A small contrastive image-text model, trained from scratch: text encoder activation swiglu, 11100 steps.
Rows from block 2 of the text encoder of a small contrastive image-text model, named by matrix and row number. Rows with one number belong to one neuron. Each number is 500 + 40 x the weight over its row's rms, rounded and kept within 0 to 999. All counts start at 0. Numbers have three digits each.
After each neuron's rows are labels from the 100 texts, of 14848, where the neuron reaches its largest size: "tokens" is the input token at the peak. Only what is clearly more common there than usual is listed. The data: drawn small creatures on textured ground.
# gate: MLP gate (text_encoder.blocks.2.mlp.gate.weight, 848x320), inputs 256-319
# fc1: MLP up (text_encoder.blocks.2.mlp.fc1.weight, 848x320), inputs 256-319
# fc2: MLP down (text_encoder.blocks.2.mlp.fc2.weight, 320x848, transposed), outputs 256-319

gate.238:501508481552526435425473482567558512491472521456479481477504514477523490479500535486502499529513546536504424535547504516426518444490502487504504472451453434513542454511552502496542488458451460
fc1.238:490515515552504394416520485517566544503489479454502442494518501447564535503519502526515532493479517529453460520522526506477528498516393533458507486462492479501513467528530510435572503450475450
fc2.238:437551506535511421445508492545491475526461465533462458507452555483536466569519500449467512528508516514460479552518486495483501431455471452544532481510529520520497443535487502486512443428498550
tokens: "dotted"

gate.350:505470506481534473461565557524480504578560515511532564489519491513499473481493497547499497460488512424527517550545435544491442518525520478494545495519513548475456483484546496465459471488533516
fc1.350:468502504482462518450497556479549491557499521516447587464531540501416531572514561540509486497467508483597533488470581468466514516530480433456480515520537502564550592539531520568527538532535450
fc2.350:467500525477497495423474508519510510493463518466525541526411557464500575462528585433472474422556452605472390571489465486520542490474504472462480493485459501426512484536531506491544544477507506
tokens: "crab"; "<end>"; "butterfly"

gate.14:445521536444512474512489501549510530491573515481507493459473433531488505472505460543523529485523525488503436493540471561521442521565536472476520444520490505562522444497546521501481504578468486
fc1.14:510543575386498471528506490535479514567481448482526469503490490450491539505475491533513538422452515513463467533441509513445471537456462489463435522577447532455544488471480507506468505553490478
fc2.14:566486454509481511506494528560523493502465535472513458515539461564591492480496494482460504532514430528567459481490466546445477541472498457491450536523443533438470537490479533435491548428548583
tokens: "crab"

gate.282:470465556485524506540481486490515519419492518489491513580483405559440487490425506548487455425497449508498530468456489471475535522516482496514527431519589483522447514503496549498482545567512444
fc1.282:469487569519496416481486440472491481489454520492495505572558384524436511514438540507460433432520548490443540441495485455473534551418523472464503537460463523529527570495473575463492491545490465
fc2.282:517495520523468453450505519475475518517470518530469556564464485487520513464541453545452526398463463569521529543526543498429463559562485582476470486500527423505536468495466459534541476452515514
tokens: "<end>"

gate.183:453567486527534507492541517480442432569486432506468478545442426474586504513453515516511518575474484500484530407566484502485510431486524506437493499526522479506500438493452458463512531497500540
fc1.183:490570532516548505565412517498454524491482548489464566567540520505544472534559534470522449458482520575552549465426512549527494516549495469452524533470506492478550533514498515518493516476402532
fc2.183:495488573492485446449528512489494485462557473486556578496490520541480530514471418478420534508465505513508528596487485497523461449497522518475479443543542454508491517532514509481524505540488481
tokens: "white"; "<end>"

gate.485:556485481522518547468544600561479491493499466501418546559556532546468494480488456552560480468468512416469486487528513544570521439488529527481489501498534524515468451565554514502536489539514515
fc1.485:500464514571515470449511542554435515516525499520475516515525526515456490431493465522495514497518509350537459456533515554601514461417553505469516482524539451527484460530542512475509461503563537
fc2.485:456495586518471545503505479458475444524562484486519515590475487529535527484537514541563507520565523532434531476492447545570490464572484455465479488464553503453534481493503542542472490475483517
tokens: "butterfly"

gate.745:564478507496406551536560560524478519497541492469562499480469476465523477495471545508547485532541480551498477452521521467541544488467545502507455498478589526520444493517502467481470450413485471
fc1.745:512470506474395493499509513522492540486533493486528479471415554455446410558498539487498515515495505542455417497494519502487518481489566523551527571484566478501421516440554482476472570481581464
fc2.745:531518473503483434544515564577466515512518550508496495507557559428482517510482453518556450489522556498531514519484499577508533444462521549510513528505511524562470491522574468553526564432539494
tokens: "white"

gate.297:474499569547558503465520507545479500603501550500526542602526469517451480450471478533531468533537501451474476455447505521528490470491464494544529388511593477541516509511485471514417469592493495
fc1.297:519528448519592523487473570468557411505507537434488502515507538430498452481423497488513518488497508454415467452502466581524479474526533469455470527574576495447506471481581445519526513543542464
fc2.297:496490493519439565540520489547449516464467459452527471543464449439537492532577481457555495436535508549453472415464559549550506468526519505531437501587527516452490561507432481470469508510506494
tokens: "<end>"; "crab"

gate.493:512515496456534508552492422472471474481463548567478427524565527504476554450520447566483493471448539485503503582528507461475436473542553576510447508481473487452549538464509520562554525516505468
fc1.493:494457496531491523505493556539536497504502477422466463548518498565547439514515555477517477492529432506571450424452516529523545527494476392521500497540481529542517516535511478524493468499450533
fc2.493:517469478544500581509473511480526512537499463509490492485530491447506515538461494515516460456431507568541553484515543446462482468583461503473433517488542591435465548494465506431470492471428505
tokens: "<end>"

gate.445:526495502527479553423501553543491480484433457479476519463466517489542437528526547475543481549554465509471485460544554480559555464521496509502490537568519526492487520553516478575481494502510537
fc1.445:425570505507501438525478457492555550525516575541529533480479480514453562507500493506497544494439519518537497529457492494437519569479493514457505458495518474497498463479446521412530450514465492
fc2.445:466533481484498494473477497519543462426512521554470499466488511559499465592485555483417558530447468570478479541504508457418539552441527454474565478505441424520573401455467485481524469520458537
tokens: "butterfly"

gate.492:466526535563485445440487471537574538494467515427467440489512537475483518486499528478528544513573541542464461491538522544467499490505470514535475509447408469468538468506488482495553472476484494
fc1.492:531523468439496585579540510449417491512545500556542551476482494516452490540501482496501412478466454422500517493449482467564480478484552490500501518544554521524479556472513513537451496507488522
fc2.492:568472496472468559549522480455520536463507529486535546469527481526440545453478487538511513471525503494550552464483520520529481584535531561481469562537488460467487570427475499517507544601511467
tokens: "dotted"

gate.620:459496469541547525529491491450526440478476504454479522533554501453509497498536546443544522565482497478548533476497539518496515495496476465504509494437478511468535439548530589495520457505478484
fc1.620:439501518523582501496483488514547498500476466451455416513563478457494454522571518425533536519463469557530540485541501481483495494567444515477534499470484490470576399543504558513536451455482516
fc2.620:482522481559494451451470469499505512466487444508461475526481511460523480546525495472521533566469450538469504552489513491456511435455433453487526475471505487479536459524507515501441476403465521
tokens: "dotted"